Weights of a small CTC audio transcriber: 13.7M parameters, adamw at rate 0.00076.
Rows from block 2, named by matrix and row number. Rows with one number belong to one neuron. Each number is 500 + 25 x the weight over its row's rms, rounded and kept within 0 to 999. All counts start at 0. Numbers have three digits each. After the name is the row's rms in percent of the matrix's.
# gate: first MLP gate (model.blocks.2.ff1.gate.weight, 768x256), inputs 172-255
# fc1: first MLP up (model.blocks.2.ff1.fc1.weight, 768x256), inputs 172-255
# fc2: first MLP down (model.blocks.2.ff1.fc2.weight, 256x768, transposed), outputs 172-255
gate.523 032:503510482492504463458545479458486457512460480516451525525483478477532555482469503502534480484545530506487498561508503491514482500498498527497492478475481493522519493464524499500539547503471507528510485511526522496497524500475495508527514493540480501550
gate.524 032:514485487496482560512463532507507487517463497516534533459515525520461562507543518497475506501483500504495516515512502525466509509492485505509530520509563488491458483506481521495508476500561470443557449507541526504509516491480472529520516518525521484502
gate.525 034:469490505503503508454502491546513448501478540496493471509498507475526546496520522480459506479447524512448444459471481504492482489465511445528518496481441519492467512506522477505501486478476515489507519503542490484486520497509455502451519489518449479524
gate.526 033:522455519506520516480468528535552490542489511530493506463485474472441507522509524484442485479461490478505533482509466437510519549483527499556508470538534510482563514510493506496519485513504562481512518491512479544501477496527488488521519483518493526516
gate.527 032:501505465484504476519515504497536482533490491476490525485492512481518528496516542477502489454496460499468465474465498516528478500505506439446535451489492484506521520528498539500496533493510508542502495451531468513509505517465490488489473502472479547495
gate.528 033:550499488474541486477563528520499489551503523545498508509456506468482494540492478479566515516476516534516436489518511502485492489478421480509528493535527496472518491516522522497548526513527506521505517521499480487530495479492440488484502522495492499524
gate.529 032:521483485507463490477518495514531515496549492509477486478493483542537487493447512488514483518488521500491481488512540507506519512506511556494483477503492536484525476539525526537515442535559513475527503515507522505492451472477525555501497496471474504469
gate.530 032:466529485501505524496535499519554508502477498493513450482517475484527524488509489459510458469513487501504504487490488491489478495506488526466479508458469551518502515478524528507467497541501515489489504533452510496465535512505480485507524462469488463479
gate.531 033:536504521492492478461470527463476479492530469519540530478494503518503542534564485536493507491496485513506492512535500479481498507440480464520487474452521483505468520536485508465473513508491548466488501514498502536480500496490491501493509523480496486492
gate.532 035:503522495526514488506440501504518496514530483493459460488514487512483496489484508465512504487474487486498512492542462527508557511530471519471490549502538499542504500517500495497518538509537535469501491460506536523480501470458492501517498520489537467527
gate.533 034:522498529440502495539476552543541527518459513539497483522507497450460525493467527489488553466511550460544489569485499515530509535499497461500489451545531549482509494507526501522513530512487480533476507510527492513461510499498496490482487483490541505480
gate.534 032:514544514530492508510496544527512500470546473501506495519546491483455506536468494460535523483480505446479518463483528566516470501506514491549514510413562499509486496489476496496507500495495506515498477482517482480515543482487497528498521527488532491488
gate.535 202:420507412486486509495501502538495511499489488485431474491511496490492497473503473494507516495503501468497506495503481483490519487412481500518493476497498442498496487493468468513495498464504502484498498485475493495498467425449486495494512493513512510448
gate.536 034:537530473507541516486499449513490495501516540490463500489534472479485549518503533542527484482533504461493507485508482469496476550516496508497495493482470535427480505494525508494510504509513497466541503487506482503482456478481465507470486463525468501493
gate.537 029:469507493500490502505483541496490468496515494498511464499517546504524480511534488489459527480462517496523562495499485502487517468506537479505524484500446488482481485488515488499458499510505487510458543520527487503470532495524488475520528499491527485525
gate.538 035:494487495448505516525497498490520527495552522472519497499502511470504499506504488494509478494536502502515505514539484453509503542476469515465514490522424531513521488482493520461499521517478495518489531502505509465514534520529471484522513451487461507445
gate.539 030:492504475470507485486538507480445515488485492513521460549478499472499514477513515474476481533517508526496466505446518479520489473485510494498484531527540497474505549524493487483529518487515504458478467490485503532548514517456476512553524535517481499503
gate.540 035:486487515471507539497506524456502492522506494467456509479505469493516482516485532514509514482495537473482486493525514464528475520472560530484555507461497501554536531493473489498495465535539485505498517543457508530531453522495503490507442456508482469493
gate.541 032:506494476480478519464480465492566539512531523467496510453525488511496552507481513539453507500477524567487517522516493487475500518508449460482506489502465479497487511539506492469490491488501480469486529475497499513485550487495518494479506521481483509527
gate.542 033:503509551489507450526477532490455492490521494469495501546504479483459507492520459453523488491474562527489498541516498442472484507498523479477482497543472483492508542495486535492509504475525524521474501473519501539499528449490521496507494496511502499532
gate.543 034:506470496473507538496506469529519511461531525504514467450473515512485514491484533540440554517497515477494494500489499505462487525499495453472499471538495515544520501524500527474489532498494516505532460529464468484484503492504495479468509519506465467488
gate.544 192:429497421485485512493488510539494507501481483496435471498516506494496494468515467502501514495506490469500521496502501480493512488419476495506499471495505452502501491490458463507498505473505497486493500483480500494496466423451486492505514496512508505450
gate.545 032:472471501499478450525503487476472487539508454466506501514464470497515461491563491503510506538482498478487523476459544503497509509513475528533544509518435455516539513456495506479530465489507474484498516514484468513499481471488515489472495517476520534454
gate.546 037:491515512515499524482507528457452548470499479509491520523516496474518499493492489487504513464412522491532496566535449493537510519509525477541528526496515539498519506492520501467502453512476488549502458489508459467503498509492504465477484523476518509521
gate.547 032:511509503492518483587462572504508480540540496482516472520506555523496501537540522497509449496490555492535466508505454482532463472476504499474493465481512532489497488514469449482540498483489467536545522496511480498478547477530532502488493500480477516526
gate.548 034:539505502498485514528454440524495519513517522472510481567460515504525431497502499455511518486453530530470543526524519526501458523506494479507548490518541517561488508505505480492513451492536470504489504478552491512484489508472536522514507510491562476489
gate.549 034:520479497507497495478528517521522510506498488509503507483480462534533461506535532549512519489503430478472493515506487494492499550506507567495574504538438485496507491485503499471482496525485511548501487526536497442521525471506506473522496482460476498496
gate.550 035:514511462464501490541504477521490488509498488493488468543482535582475495495529498478523484529504512510490458506511501497524516508518535543490448501478495462499521488528506501495490475506489504471518517515540461518493480482524534498509483489510482508539
gate.551 032:504500469501566504513508513505516465506491499494476496507505534503519485527461505541554520447492500489472518504514534485512501496485505559496508567502513516493478488530458503475498491528509500504475481460518520501487519509499480513472497501459509511495
gate.552 035:482499486502459484481493492479501500517500474536533469513515443469524522502501483460500480514516515472540461483481505523494476481489501510456527490513494509497489471507491473465528510482485517517514511477508502486499511491486481504461444477514483499525
gate.553 032:518516494487469496549519502476478502472503500512507524506537457464483517493470500492500517535486524492513516482480510517482510473459503479504467514480516501529539466522505528510496490460493472509500485494471504517495473526497524531480510505441499485484
gate.554 197:420505418492483511491500506537487509500481492493436479486513499487494489474512481505504512507498502480506504495504496485485518490411483500510489467501504444498503491498465474510501509471505508491486500490477491496494476422454493488506511491519508507455
gate.555 148:429495432473485510486494505545495509494479490489435469487526500490486497473507471494518520492498513467500500505498489484479530491424485499512485463502501456503503489500465473512506516474507490483479509481476483500486462432453499473496510497508516513466
gate.556 201:414502416493476512497490506534487510498484494495433480492522504494494493470512474497502512487502500472498504495497499488486510487400483505518495468500497451499500491490464474508503498466503496492494505490481501495492466421450490489511508496510506509451
gate.557 035:490476537485488483500503483485454494514467521458470532480513470521501523481497469513496515467488481514482526499474542490535438436485543513465526508476457488532494497495507483474522480506503488524511509511526467511519503473554533475482493527456494474503
gate.558 034:480506521552507549455471503499519491492523489487504533485475496495549469505481494485475510493514478419484517499483517546488516499498480548511528480503507534503493485490496484506489518489513477497478496478497523513515526512475513460537522561501500527496
gate.559 033:499489485472484483503512515553512504517529493491502458504481493495534494462545484507481472499537516476531507489505517510464485478499586492455492501515504517490535494513445459518518472501546466513501497523529534524501494476463545501484511559498504465473
gate.560 031:494498487458503558531462492524482494505518479473475481506494491461462505521460512487508504461506512529504510504480494500509476527536485480538476529483536480448495505505481519529465482510537467450541474525520511462518492514465514502527493554501521481469
gate.561 204:424496413489487511490497506540492510500486487494435477492517498494496497472510471497514516496506497475504508503500499484487524475412482507517491466503502448505499492497469467510500503463506490487487505479474497500486460416452495483504498493512514509455
gate.562 032:504476522485487552465512505509540520506460493492471514471493469521518538502461478477506494522536520443467536509529488516469469530489484476499484534457492488490570468490509429469519468517509519492505530498502520468527486505505503473458470474488500472471
gate.563 034:489488494468541523526509474491533513505505503475547458488498504523550491481531492476502525537494500535536477520540529486525468480497508505471466511509449488515493507555465532520471493521494523509525472496514496501502551505484555481527522503528525539490
gate.564 202:425494426484481512499498511548489505501481490489430484482516502495496484474510470496504515487502501463502508498505494488491518488418477496505492461507493447497499495487459470498496506467504502493492500480473492496491468422454495492498508491514508512450
gate.565 031:509515519530469490469473535476491514517488427502483465520523471470469473468499501483519508499455548491516538500500521474489506468487488570491542505528550453514519532503521480477496554481520516524491474468489511514485478514522464477496511502524473518521
gate.566 204:415496411493487512490494513538490510495481490495429474489512507493501491474501476506509518491508495467506511498495492481487516484408480498507497474499497446499498488490465467507495514473504497489497498485476500493488468419456493489507512494514507510448
gate.567 034:425479502521531522526467514514507469462490504479523491483471476489519468481498492457477473486489483471482531538542502439462500507501490495504554542495465503463488479487484462513473529547475503499507477483512537491497537526496525495525525482490579496463
gate.568 032:509498474469476468485472464527475486491535529498517494535475489470464493484508495465535512493537511488496471521520493479471457498499522492517475502517526485525518461532501471533508509508527481519457499521462519484505516533496512533532549456485539485513
gate.569 030:493509524504476502482522465544486485469453506508470510456516519481491528507492485499492537490488472496492526483569517490533485495490521496502485469491437514498507522523529502504506516498444495526512497471488476492517495519469487481469501411493487490488
gate.570 199:416499423490484515485494513538500509494482490490434475497516498483491503474506479505511514496505501462500507498498494485484519483423480503512495481502499443499496489498466479510490501460504492486487499486471489501493463429450489485497510492517510516451
gate.571 032:486528500493483496519544492525509506489547547497498487512526507525500521471495530473507463467510495525501499485540522543536521485505499489446486486500519510500470512546542516434530507532505512516515551523539467490521469516477515541534498486505498523515
gate.572 032:489495495512488542502508491519453468434485486482493498496481494507539488468467500492507478531443526488472457506515470529495517468497487445516520477491450516503484502515496480484491502501513511510484477519526475534477528464533546512512461507511483489512
gate.573 032:479540518494509507458515481488481498503500494473518528555511512488497451489502491447488485497514503524510496481442499511480484489479499510474472480490488484499517492507495516512510477522516511483484481529533510473510511551496481468557528482489494460472
fc1.523 098:472549512479499490460506519533524507475502473512506490528497499478550512511493494488479538506517490505517480531515462511502502507508512499536509522487517514482480483501524519483502449494533439497515508543522442517521502484521476491509468487475429506494
fc1.524 088:496518521463508519505490482530491469491529510509506460511520479501451480499514494541521490483506505478537531472446502553520447460488499522496517505465495493519498500471531456455480442506530488496548491491514459488505491499460524518506547514505468505490
fc1.525 096:509528523550489537504487505460487493516530477511470484491507516487506502507517491545533495474511503478502465552525530513567513504523494514468505522529530493475469494463482500530518477484489460522453501517497513471488464511506518552481493469480528529521
fc1.526 099:441514510519548497522516498523486504505518512493514470522468526526490506518499504512487553416550470507474508502486582482490477511505502480513552475456506463488522503482498534514474480446519522551524500484534456468506545470472495514463530515501487494519
fc1.527 095:510534483519474498453519494487453498557492492532512525507490448500510533511527511457492485510464493489491466527460514467484519497490507548534509513478523476537507482487530528491513522507467463480576476517505491478511526510516498481487502510466492497530
fc1.528 088:491503532495529489461532509470531458504513494483493521498523516503522506493502469497503475461526527507543509461515518464468478495489528532483527479488503465513511507554480483494498486496512517451526492495490507515499501502490482497521491461514529522441
fc1.529 088:478464512494532477507475534451461495564497469499501488525476449472506498495531493540517489509460498479521549498526507497515463505476487503513507524506515486426475507506503548521472505534485517489466508514489502551517559468515534488519499529507493522505
fc1.530 099:498480540520524463505491508487470518525475452501475523519490509467499457515499482497487522511483513540511513523552497542501566498512544529515436502539525506526513508519518511507465559489483539485470495497529489502540533477463485473488548529500527505453
fc1.531 093:499476512512479536502529497546522542508499545507483494448509529495544556458480513526532513495486470531530491490460453466478478486513505461498518526525531492485511525530511521465526508491507457513489492446481484496538502469461496490488461457518527521539
fc1.532 092:492536533457448522486490495495487515528509493507523482498498463533504489475534506467548460460534530549518499486504475491462506494519478487515486499533518561524490493501467501514537486521512522427529492497434477465471517442493515536528480491492507492522
fc1.533 099:502510468518475483533509477518478497512520492451516513493538484466539491535552522541521464478510495483478530534461431475470505504517493488537469489471518490527472512511518508502503496486550462508479550524510513509473490491515479490498521499479465512502
fc1.534 101:477532484455475481517511490513461500466502478496430495520496501511484500490506484521505503490532489487484537480536502501503466472553471462524505519547512483441488508522476530487519487473493507457518560488484524532485481477527479508522510524511509535511
fc1.535 095:500558502482466515465474483503501504437516507530502505522507520481553488519475449496529511511499471485477467486503512505529498497514491484492527548487469473475485530467432501464475511492488504534516521473515493501499466494473496476497488484527487503483
fc1.536 094:518502474496489519476524506549468521520529468466530513522534516480494490476529501547521531489460494487500524493476500500483503501502508540545513479499444493508504532504515483502520484480492448539510501501499494523508544523501501558480462493494510505512
fc1.537 102:543475500457488517499498476495512467490481488482492474497452483439468489501461474495477495489487523503491484466471508491510494451520514493499538479519524509519517520481517459519505458450493527463550484466521502492495482526503505520505529519514553478491
fc1.538 100:520462501504442521542519548506493540447545480527502510493541479476556511476523531509513519494506487546509523500513449468531514511493492477545510472547516507538534473504551491495496543499489506515473482478523473529503499471527462507518499467503501467517
fc1.539 096:530549525465556482490498465512473484477503511495460573492478522535520500481513481550533522501506483517505520498501491505500463536481452539507427497494508475503484516495461463486477480483498500443521487492499501487500519494534514493545525523489490491503
fc1.540 099:463479486502525401531497542476497513519502501470492489525511492506532466559536476495507477477495538499487499502544522496558472492501518500467511515522502487498502518465524514482512483486510480452492504504502522476493528519541546472514470494537504478526
fc1.541 101:474488464520486490504502505535485535514486504516502559486465502515497497479506528513464501503495478522470537490501557509521490506514498501511537504492451448583533519478496512492461504498495487480526514515461539489502508486524498499512505474538522481516
fc1.542 093:523486522502492502478484510504505503521510513482521526516496517529532515487464523550499493489475512426505539483487520502464497517485503481545496501483466539473519507485512484430503468484500524498515470524500483486510568486486502486476516520498498527513
fc1.543 096:515515497511509463527494510482493504508461520451502483505496547513482519530452487473520515528537492482490462517453518549474519514467491465534548492479523455554494493470518484513490538483533475472503512498519520470497472483521520501524505515497530479512
fc1.544 107:491477482534511531520514500452523494482508513506520438502479519517527514473465485476514495529499486474443468509487530485481494470503514487485524494500517506471501486498488475466491460510499479484486454537504513520492506526503498505472524439452511518502
fc1.545 091:516498520492501535490477550528461507476495520501464454490475506496485503478494510496497540576535502517455488498506474501528527479494478494528458518501523494474477518487509508477535535512488504466494519489501509535493474472483523445521498522471522535487
fc1.546 098:514483466523466490433498513526575528483503537492509500454518523519524520513482506539485474528538519556526535479514556510528496530500526505486566498491469504503512481487496499455521486478493519497540491521486477510502500491465494523522504497527431493509
fc1.547 093:494464504496450520512505511531496543515520478516489487519450507511472470503485516517519494517477499478503481516472477447507501480509496474477513454478495470523534493503453498467486507498547465504471515469490478500509489506452498528451528492489480493539
fc1.548 096:503450502477471527457486507520532486491515512506483562468498470517490519481541483508491489546497484510488488470492546499489465502476497529521505478510469469502512522559475502479547544504491511511520508497497499489480475471498497501474483537521505506516
fc1.549 101:489479474547492509509473504505506489480518512542532494523551488486467495520499494513528533492529474492513540484537480472501490491502503507488471498552486500467491489506515480490481467508466544461485462474482433529472537546534485490501525568537517517537
fc1.550 091:487500511540461522467492522488538479507520506533503481470472498457531480500490482499520467601528532505488489540494567484507517510517506556532494496482529503506475502496468467470495552483526509518479502469473523489477477511533510550517495448533516492504
fc1.551 093:512508528504510484507506489529515527491529481529500508491516543447524494487469494493541495479520509456502469472506528479518533506485553458521508521464497486506489500527453466510502510474545489475497483459477526525515470468519467474506493528503473514499
fc1.552 094:511517500480480477519494492467481532541487506524517477490523578473521462476527487541553500494544485459487482450504475512493521475470461539494510534481445532511502489495532485503518490521505538530505498528467488483503534510528508518499457475476477513486
fc1.553 095:487490492487483446506553523449561508492491491536507514527510517477472499447472539497491518508465492538486485509469470507471561464520461486468513480470547504445508495514491486499494541492515537497474465483469527526468528491523513431528503515496493504480
fc1.554 097:486491488532498461494533498511512526508522538517492539485484491482492521525497523533477488485475540515510491527513465488511531480508510516483466479531470468481519504529469561489464519491507470487487466519543507520507511523496523527523476548488482523488
fc1.555 112:496517496509496496493504477487471514509530529524518531516493480524472501539529533474501500482470501476492537515485487522523480524477532493492571507539515480556495482537492562537501513528538508498543548503541515505499524470499479545499506513485459491496
fc1.556 089:526517488446525467525486458486485487517495493501479552502504492477537535500504487525506513478481459577532506519500444495470476521472519472493498532508505491512514501509468504483484518484472541501503478492466539487512521494520480512492493506505509498494
fc1.557 101:478501550437495514500528461541474530475485490526492556527490490486479509480506475538514499498514482507490507496469453455501488490512505466478493497537525481586502475492501466499491494498499467492506498515494485497499518499478518503490506442472503492479
fc1.558 102:493485522481521485482502494527507472561470488524531480556479503530531495496500474481514516453476499517500527493520480486515503512462458522565529462543507545480475498515493451488499493508518498491520472502500509517483499486564506457478515540532510484477
fc1.559 098:503494508508472512534474479468498506532503483519481507468511513492447430495507495517476467510491506536494528476515525501487511486509473477503510475512523466489492475503529513461514515514491523481504498498518497498545493533481489504482507543526521453517
fc1.560 088:511433506498524495503475534528498473497480519526506481515508499477524508467539499519508487492519474494481557493524489511509505506509475549479479502526445502472478535484487462492528480525514516487491531485489516492472479508483462476501547499485482485443
fc1.561 092:509489512425467503462501497495494480466480490533487479528537510481483484520551476500521513478546528465511489512497495504512486480509477444502530473470509493499510533486517493491475498499494492533521481540487538478486493512453479489520485553536480521505
fc1.562 092:504477524495497550473479481508517503488459475473470469502531511499474478452508462496559475533504528518485459502512480462513482490455513543546490490502495500525506499462496475493483535474498504497494504475519514499545509511492490492506446513534520514491
fc1.563 094:508464485524542511561493498490490480455502514527468531498533500513538476495487453470495517527503480520522492456497511520495492485513520478495539495468493466511511525554487466538488521488493489489513463532541480509485491464459512463497497454542498483459
fc1.564 104:488486516453527460489469467493518495525497514490526542542476487467488483523532530528490511488507516487476505506496467497529495533472474482565433483512508492507522461515515471462473467497474517461535535497518503491493526503514517506498538515506486493497
fc1.565 090:494494507496501551505557537539478509488543539464496532464447493541511500501490505476468491468493531545501505492510526477476496469505556467467480516466533501469535506492507481534498490503552543481478526508494523492499525518555481514511558494486498450488
fc1.566 094:488547514464486537504509528518488471499471486465477467486501495528517519486505481497512491518490519527479453522491522495500493527518477448541495484470521481468503529450482460504426476525509510502518505500524553489480494491512516529457495512550524490505
fc1.567 092:552500464492454493517475484493470480514494493489545472504510541528495499519489500501519473520533542466534512518536451500496488526481474511505504543469509458541546523485510499492528482527467510506501502490472470485487492526487498481530513469474479473478
fc1.568 094:530535504504515486478445541503502496550533517460487517531505521520461512532493497496517500496515483503495459550509532493496562506465497481548493502509516498526473489472539535478468520495531526493478502494509466462523482511510478486508512513482507526521
fc1.569 088:501518502498470457500485529498490465508512522485471508530501495493493465494506535527508490523528497524501493516485531492506503493524531508477521492469506501519519490489516446516452489521507473533524534488505527504494486485510515463545530488467518488467
fc1.570 094:495474517524490480483511477525475482494476528495496501525529519565478529509502550507480506490544435482518506521534463491477512515475497466491499512484523477508497511491506513478489466449515473501523505496489497482505493521493501515553499559510558469481
fc1.571 093:482493469509524511545520480495528457468512541500527499484502505515538484506502492484532503506497502507521483463494495553523512512490511486427491488497473506555495462495503500490539491484510478531535488510455484502533481502496474510511484502525496523476
fc1.572 092:544511488526491487438497465498481508534540576516486500532496515547489513500502508469491470465490508532488475463503464520477520483508473491437504482497463460473484468485510489514514514560476492526483488452489506500482450491464534539471493557477529535474
fc1.573 090:514526524535500503506493511502521470502535509517487498485475529535507495490489496496521487504508506554550507518528538500497525482521503465527519452529527507474464488483515564516450492452484541487537465482496473487507518491544471490466525484476496473512
fc2.523 090:508462526510520527518493480520509466518541522533548516501478487536466527502515486563503481499497519506531457520476466507496515486504493550506535484507550473442494493505490554492523503533458465514518534493534498552531531488514510502473491547472471516503
fc2.524 078:518523490517502470519535498497493489518538481510512458539497533488504524515507509504530497488514490516519522495508521515548495488534518484463493503489510477465518500503488505534539545473491493501495518473528493514455494487493514526503495479518518521536
fc2.525 111:479474520486527520499519506504505476489480452468510519456535482482511528493452503470526491509474504463472510481540501468506473505539498469475448506463480506514536501542501503511486525505520493479474530505478504471493497578515483495517482508503546478517
fc2.526 091:499559497494465511485513501502460497509509508516497535522518548499535485524497452504535481480454466468524542528497461521494531470478483545503533489420537501504475506492476510474496547529488510519505512492513481550512510482498532510525501487517482527494
fc2.527 103:543531509506530509540500500506526459511460540463506502486493460490449540513452480522506478496491481506511515502496502502524482516495492502454452474509509504460474476542503529501505458504486504485484455482485513507492488523510515499535488513491484497504
fc2.528 090:510517514485508458479555493513530475499501484475505455498491521508514534506487486468495520501484454517537498492545498531512471518478501526501471491498544454458487485502540468506513492479512499502489542496508523481493496482471500508500522468532506525479
fc2.529 091:477518498501524507500548523508532451490496499514497511497469462507521493499488524540501490529535522534488421529510449521507483495475526496501462524522481506486543524479495546475512501519467479448477505466481475464539500488482490463516502487452486498537
fc2.530 101:483466498562504545554487482492531532470468525492494495515506477493516444488501516473508507500511511548496492472531525509482531488498505490470508489532459468515499501510468497491523472494512480535493452481452497523497494508479510464493505529461550459505
fc2.531 093:499464499462522510503514510484505505562536483528502499454495508482504550525462487429526482489449517504509515514532513508463518467472490491503492465526505473521522520518485488556472558503486499521497492492530508507486516513574501490480545481510502511465
fc2.532 098:533445540543526485485488518499481517457466519499480520483495536486469491500533478547520492547502486475529526475496501492544475500546485470501512480491534463447507490507515473495523471491458505505510512495532503499488543518437500500497507511540515491446
fc2.533 096:513494514488476496506501492512510480558511541494501484536520520528507486455487429451515532479514517438483492488531507491514482514536513516491499492511486527510502492482507523522459490514508452550514552525508510505487524503513517496453475518503527496526
fc2.534 092:479512502489509455437511512470508487490490514516524566481512535482514501549473471448473533491429471502501489497479521524476493494471518471493572476556529473491505490500509535472486537494509504476544548484493522499496475493483511472505490511518459502486
fc2.535 085:492525522465517506480463485476475473483470532496517451546476562502494468509512479513529510505529455457496502491455501482477510502522458535471483526490490511517477471459501522529484479477524510517502488535489531493475479490516492540526489523532496551524
fc2.536 106:485538504509510507520504510525495516469456508511521494526509534475484455480506492482481546508453506516539534517518520507541543479520507523554540490480569513500517483496472494532496497468527512445507502485482501486485485488499517482537509522476515531485
fc2.537 086:525484518491500474490462481450510496506465473533473528518493485456478482521536486509529506519523492459492503469496519505470513485531480461537497510515528532462512484473527471484499525497499510472507521531508487449498499529497504512566492531517514464505
fc2.538 095:528478500485520495559501494491479548457520489510504494507518500504499501454420505484512495457481507512487498520510505536550529481507511543506495490490452528491480521505482453491426489500504502528450423514449466494476486458464514503481477515493521492524
fc2.539 095:506510529506504504505501505501507489513527518487523475486470488478537484487490532555519528495454485425513492474477495495507515502517503458521525519484531492521507519494468506486552492528527475558505477470484458530505475460502500529519455483509506477497
fc2.540 090:484487482480530500540514535502518524502480463501519494573511538515483511518461510505550509507485486497510538493470460473503529483488513491488436524482491540513499488470515508516532475509517475525485459512489504516502466459539495463554511489511553533488
fc2.541 092:518505512524480507468504458474505481503521492517489532467526498507512545486461506405453479443538484504506486473523541506473508484523498483485454460498458496482480511548458503541525486470524554523497508502484515504484502486526492529514483466505483491498
fc2.542 101:478541472487469486517514520510483526504478522461463530465461536504462457498521519522506496493479537519510475512493559505557527510516475497508530507493536457498490501493477471504492496470521514443504478531450509539518490493469514498533534446470525508501
fc2.543 090:505514460479514491560516508541473505492518483510534502529481453532520531495480516515480504523489480482520532518497464507509524460510528497473459499508487497515505514513474449556497504519528501509469416528504459516539469460484482511473537509461527514486
fc2.544 098:479545489534531513509500514465518479509517455512519458540482533501502474484497495552485483494526494460480477523506541467495480524504459499481537512471509514528492494461511485546483486498511467484476491481526547499485475512528482500492477471463512511487
fc2.545 099:487526518531479455544517500516501448514483483501522521484482503524443488509513490525527504519567486445529430426473498475504459480526504512456522540544461516480463500523467557511498429511518499517481501509487548510507488503453510475524496466517473481469
fc2.546 107:524553510519507505529478495511517494487468482488484507479505508505485504506515477491509510493484499538527516468555511533487506493502525524521476507511447535485524488538557413509489506495546535452499486528454470493475494525492516514524484503462486487513
fc2.547 076:526516485506499496497492469450515497498504460500554437519462506474493483472515535530531491490488459483502505481516467492532488524503539475504489490490523489479504508493482455495549497511501447508506485482557499484491468487463521520531486524437511482473
fc2.548 106:504502510541529549539465501520493490553476523459486472465516513541514482501499497463489512485454524527469490458533502530496477484476470493463522495511502492496505484478469517491482461479474445515507512510451541481499486495495486458440510481476535531480
fc2.549 097:475500487522506586523495523493490512495482527528513520505504481515511514517520522513514514528547509498460495584514475465460477495471478450483493542464531510483535538525487487479545528497508507530518491498530508465499523518555480491466515499514503457488
fc2.550 088:526482516475497525493536516544525446474518535512486491503501509523525521506494514501499501503484491491487478479515499513462530521506486497496505522505482495529507500477498498500526495505474531533464484516521518458497501496498505502542494451503531508486
fc2.551 094:511454498501502527474472488497482516499469504470467478491501496499491482488517464567473490516515522450524496442528547495498518481536529488529482479495457453499488508489491410509530493475486511483454471496492500471524527514466503482508528523451506487494
fc2.552 092:492522501452465496479533503509494505465492503511481497501509547529464500520510518519483517504444486448480484487492525480508520517541509475518479477524527490494498531513501445517537544514522479416500528529535494467475520528494480461563536498485529483510
fc2.553 105:521496453511499465536479496484492478461485498507461502489471527536466516508524496529477481505559458494507488482475481464503491489455502533471466512500495548524491480481502532506499492494485531538498508505515518497520488459513505526542501508539485493509
fc2.554 083:509495465496502528498499502504506487522512500513501545461506470509509526501483520464459466451523493554511515517514446501512523483459511504428438499474486513526476511484506558487497505486521512535503507490493483511512509465428494484537502508512484513479
fc2.555 116:490547467528477519484550506510512523487546527509489532502509472502492541493461550467459501540457497515483493540522496532530505505455529519490517507538503503525501522527463503469548519508516488499512531484482500526500476463482487518487492532478505481507
fc2.556 080:528459517489525521546505522531506506506475515507504500500523498474504542514511537481470480494512478555491548501525463508509504484488508471518484509519511470481516511488485547518490495476488473496517513494475471490495524505483511539491474505481476469501
fc2.557 100:519488530535516484530518498528510528447499514464496527499505531467461470503510497509504518558522475500513515462479497497528540534524483511549489501554473496577485476494506473525559503465466501525488468480498473525498489502445518501492499517508496500501
fc2.558 087:515507515532505516502523530518509522477523482472513464465529449509524550465429497499493505487470492473515518489512479538480465493530483502504525495556467497459500465465455511473523486500503518455461473499522494512529509522514544502506519465475468500514
fc2.559 095:500532517530484555548476487484510513522513504504527528485493503478492463526515512466555478550530489515515511480489548513522473503508531499491512511506487483484517487531501516499510551522514495489482516515516517474511526561493524501510495527484488463495
fc2.560 091:471498522497499538480515490488483483465507503499511527468516527469465550474490514543467516509524555489496461514504534532491475499478475476523492499502508485483522532537544430531481473447515534463501497493487483493481523552526477511494480489468481508482
fc2.561 085:504506547459528449480464505495525512490449470506526526498443548481481471529547460535557511517510498503527499464453517554544496495504490501510534485538523444489467473508548477481496496497513525502478523503513515500496520503546512522526483521544497514535
fc2.562 082:485460498456478563505486498473482473521456490483479482486509522538493532501529471563512519516498529459503488494501448520443517506505497486521478479485508498485505532497495496465499486544506438517514475509495483519491526498477483467498525496488542502457
fc2.563 084:505458483479543497496435471498519482479474532525490493523505486494433466501481527519537492550521464450499507458520458505529481518505529531441467516502543491543476514523485514527519484517493459480478490498477542513508498474482497498485532536510533527494
fc2.564 096:511487502481502506486516487507501494469463531495465510500514501477522531485505545479510492523469508524509526516539482513514535516489547471564505497487453504470514514509495526482511453483502502482515505494481460493511506478516497514483485536491475496514
fc2.565 085:498500488507497470546509482522503481487525570533523507515508470460490492529445525514499497515513513544493511469523517472505513478458467476461476515452480544497519525493525429523501474451502534509510523501521524509494496499489466497500545535513484501517
fc2.566 085:482505518512504480542468537513509483512454447507494471513476520480522524510563482555527538505464508508518473511498516513487513516515497485521530479483519491495493491473515455534490474517491495438461503496526501491529480527551499534481514494541532518500
fc2.567 092:501459503488500436517508499499494546507524512503513487497512501501451488498481489480513471475509483478544515545472528524520475513468513517506441476512486483445510513536508480542471499494511507456432473511532481529495557500499486483459522461505480530517
fc2.568 084:502497484519469501441512468515528522539540503526497567518479529523530528502438495492461506483475503523457440538459540492512528503495479514484465504534534527509468506508477543494494477505518511460515530496467520508499492472496486523482537482517524494510
fc2.569 102:521480521522525504470503523548508516521515520519524522516540506510534501502473511491496476474542518525423506493462553536494513501521500487473521493509487488509511486493479452462540474477500491510544504482502503526506488532505463487503526514503505567498
fc2.570 099:506501470513478513518523531503509509447519503511514505515545499495528551488453537493483495486508490522505519536546460529554479502469531476486509505502482503500483514477482531479518469499519487525514522477496473543515476455476497539477501556526459494460
fc2.571 081:531531515479516469454504488462506489460480476463477521493520518476494511490489536494477521493542506539524478471498481519476506497500501457480488514536465511432498516491542518494540471496500486470537490531494481493500521486533522440521482501493514535513
fc2.572 095:489492520490518545486471493495511482505503532500495456490493487485500527516488516461481527526489500483479502522495525514449513512491485525510451496503502518544463490522489507519508540521505479530506511493473536473511457468472481474494486506494538517521
fc2.573 088:522509517497502520525539478507505522519463457541493490486469516511504501478520492503470513511533522503528448540529510535487547478485524478507497492460507488502522496509523516516464499501504512547492461476501523494513496483432500482486524504499489482540